Weights of a small multi-label image tagger.
Model: 1.63M parameters, 32-pixel images, arch mlp_mixer, patch size [4, 4], layers 10.
Training: adamw at rate 0.0013, batches of 256.
Data: trained on gratings and oriented noise at many angles and scales, 21.6 epochs.
Rows from block 7 of a small multi-label image tagger, named by matrix and row number. Rows with one number belong to one neuron. Each number is 128 + 32 x the weight over its row's rms, rounded and kept within 0 to 255. All counts start at 0. Numbers have three digits each.
After each neuron's rows are labels from the 100 images, of 14848, where the neuron reaches its highest value: "patch colour" is the nearest of a few named colours to the mean colour under the peak; "strongest on" is what is common among them. Only what is clearly more common there than usual is listed. The data: gratings and oriented noise at many angles and scales.
# fc1: MLP up (model.blocks.7.mlp.fc1.weight, 384x192), inputs 96-191
# fc2: MLP down (model.blocks.7.mlp.fc2.weight, 192x384, transposed), outputs 96-191

fc1.21:112145101113092163159099137132111108089120161125028124167183118112148128127120138139150102134139143187099127117122114154115141196129152142136110076177104135191132117134158128106094142110033109119154120124130140106123130107141179089152129161072122140126136113099080145063042176089110115054
fc2.21:084163135177152176177133111093147150102188090132134134084140153130093101123213173126115137086146106093103140089093148101143144105096097134111182124122191143103202098089097122160118134154108099208102136146125114096114124085146150121158134123103158074069108163112094071159107102161105105163
patch colour: brown
strongest on: dashes

fc1.362:120172163184106118146109126188166185108163144101105135131123130120037104148146135164137128154153136160112136151102109182184170156107129151176095104139085135085047085164123126099125100180117119149139158141116125101136120081158128149115128137121111116094126099075118131164118144129142075127
fc2.362:081142104158071157187118140118130119137157084125080153148130113066173117183161137070142132104119140125170140141129108135177137175141155111111106113152151102116165168137106136127131197127136107076130141187120166145119181164125087164143133159168133147255132083113248138121155152116160200150
patch colour: brown
strongest on: sine grating; medium

fc1.199:106138141119046117146126143118066131127119130141092138131149203055115130119117114156110123141104053174120125141095131180143138139103131130146157112145193089125110025136125111146079117114117079093135156124060116073166205178138177166126131150108077105111100132161133135112100188135161157100
fc2.199:132121112174112130206128100121135146133168107107164142132105123137128119093155113104205147125123132142150101102076120161115122066120103218097178127134129162152144231080138126149104103142128182090169137108113085135137153053134122138104126153116102187110173101126182113118108119180153144109
patch colour: pink
strongest on: sawtooth grating; stripes at 120 degrees; stripes at 60 degrees

fc1.148:161136144167078137140093119178089107113150147087037091130149115087127136143194154132183058103138124169148125130133120167102174131129153170159086121161138135206087108190142112134124097158118134109082147076121103083095112085149140124097146098089072138091136156094099174110101171135133160068
fc2.148:095157139155155148198120162157128096105119105135064124131118115081175122119175115112137137105105158094153137084101100104142152148092041170107102091162121129124124077094144137097132064150151108125091140153124095032014138139130096156085097133144119118162113089156162115146103142153146145148
patch colour: brown; black
strongest on: dashes; very fine

fc1.124:142099133114114146095107158121063189096137109127045176126166123177147156108159225108129113099099085181105095085180122134083112190145134153152115095157140107142081149157168135114173104106141112120121170068110139132162109134103170168134110074127094100108139203106079122068134105158183125122
fc2.124:150150129100125120173179147169096101129126075150105090099141143156077098128111112141081156147158131124156166132146178089141174133120127091109165131098164102060172137077164105121142141125093127172151079122166139079112094157173109108144146155175218083102108076126121095173140134099104075098
patch colour: brown
strongest on: coarse; stripes at 120 degrees; square grating

fc1.305:121147122154090133153122168136118104114128118171037074102184151112117073155160106135163115140106072135130119130159108114151158122087159150126118127174168105184087106194149105132109135167081093100095145097042122072082163110161127156113097114123101119074126131081111133145144174127111163096
fc2.305:129099068118093126191132173164108134085063118114100108141092052069171151133182172115122102109060168104197170045120073134184163132106095170103099126181110132124170119130145148109120082110168103088145137134140100116043151135135073118090107100073123158136150102146178145121116109082148100073
patch colour: brown
strongest on: sawtooth grating; very coarse

fc1.234:126149111118167187142089180144125133115140128126142122139107116098121127162138153081179168066094109117121151078110125160155138125140131130084104107170190096127134137201113130069105129137169128155109117088129088141082125097105130103096131139069064089125174135058138120207067092096131160150
fc2.234:135212107088162149154173165135112116130184063173140105080148134078172129121116108169152064108115141139102149191147116123136150142075057139110106127132175122142152134117153135132139147142134114181186156159137145153086152123165083145208151096156107087125126095121148091151180170138143150112
patch colour: brown
strongest on: dashes; very fine; stripes at 15 degrees

fc1.196:109156138130096174187118092094113117116113126118109137134153154116169160147108121085103103092117136121193102127125104179091100139113151138114133052100200117107110160135069135105131172112206092094160159126123109117154142074117113156132152147162161105120157187122155100122133107125139205126
fc2.196:108150160128132143138174097146151131166165113106205133134134135098194109106087130107206121163120101132167113129150137123125100090117082128145133149111129147139129130099073173116124083075155093092178121152134091139161110066114108092162131085164161130193139070198088181151219180175127196094
patch colour: black; brown
strongest on: dashes; fine

fc1.51:182141147167124125163096122198133142158151099126082148127132123143095117158173122173153053143110119158124133135130135177111172148146139148114129127135118142191060150123102169077156080156064169087099136067120095107084107145166140091082142099076093142073142147114102166134098152117127183001
fc2.51:171144126110128134167096191151166095093149110125107123136119130112119101172149076128149184097106099131091154074183136111154147149097107151084070098137143134095103121128097136162149094147144156156151177118140136047084147139140095089155123173115122081138116112077092121102081156152139130213
patch colour: brown
strongest on: square grating; dashes

fc1.369:186179146134085110166105107166111143107135156115039133183148108079145148148160097117137121135135114168119115107137104163107163171151137140127152099122129120170113097172105108169054095131097102141121110081084097094111135093162194107127080140068107157077194143126073156130142156150123169063
fc2.369:148170104150143160149159143114107103164132118106161126125133137055153131121146147130174150068081124101119129060108105070183114117073085130068128119148105159117174079081129129111150088124191092111084149125119110068084107121130139115152129156167141106166121098119139109160194107122146150192
patch colour: black; brown
strongest on: dashes; very fine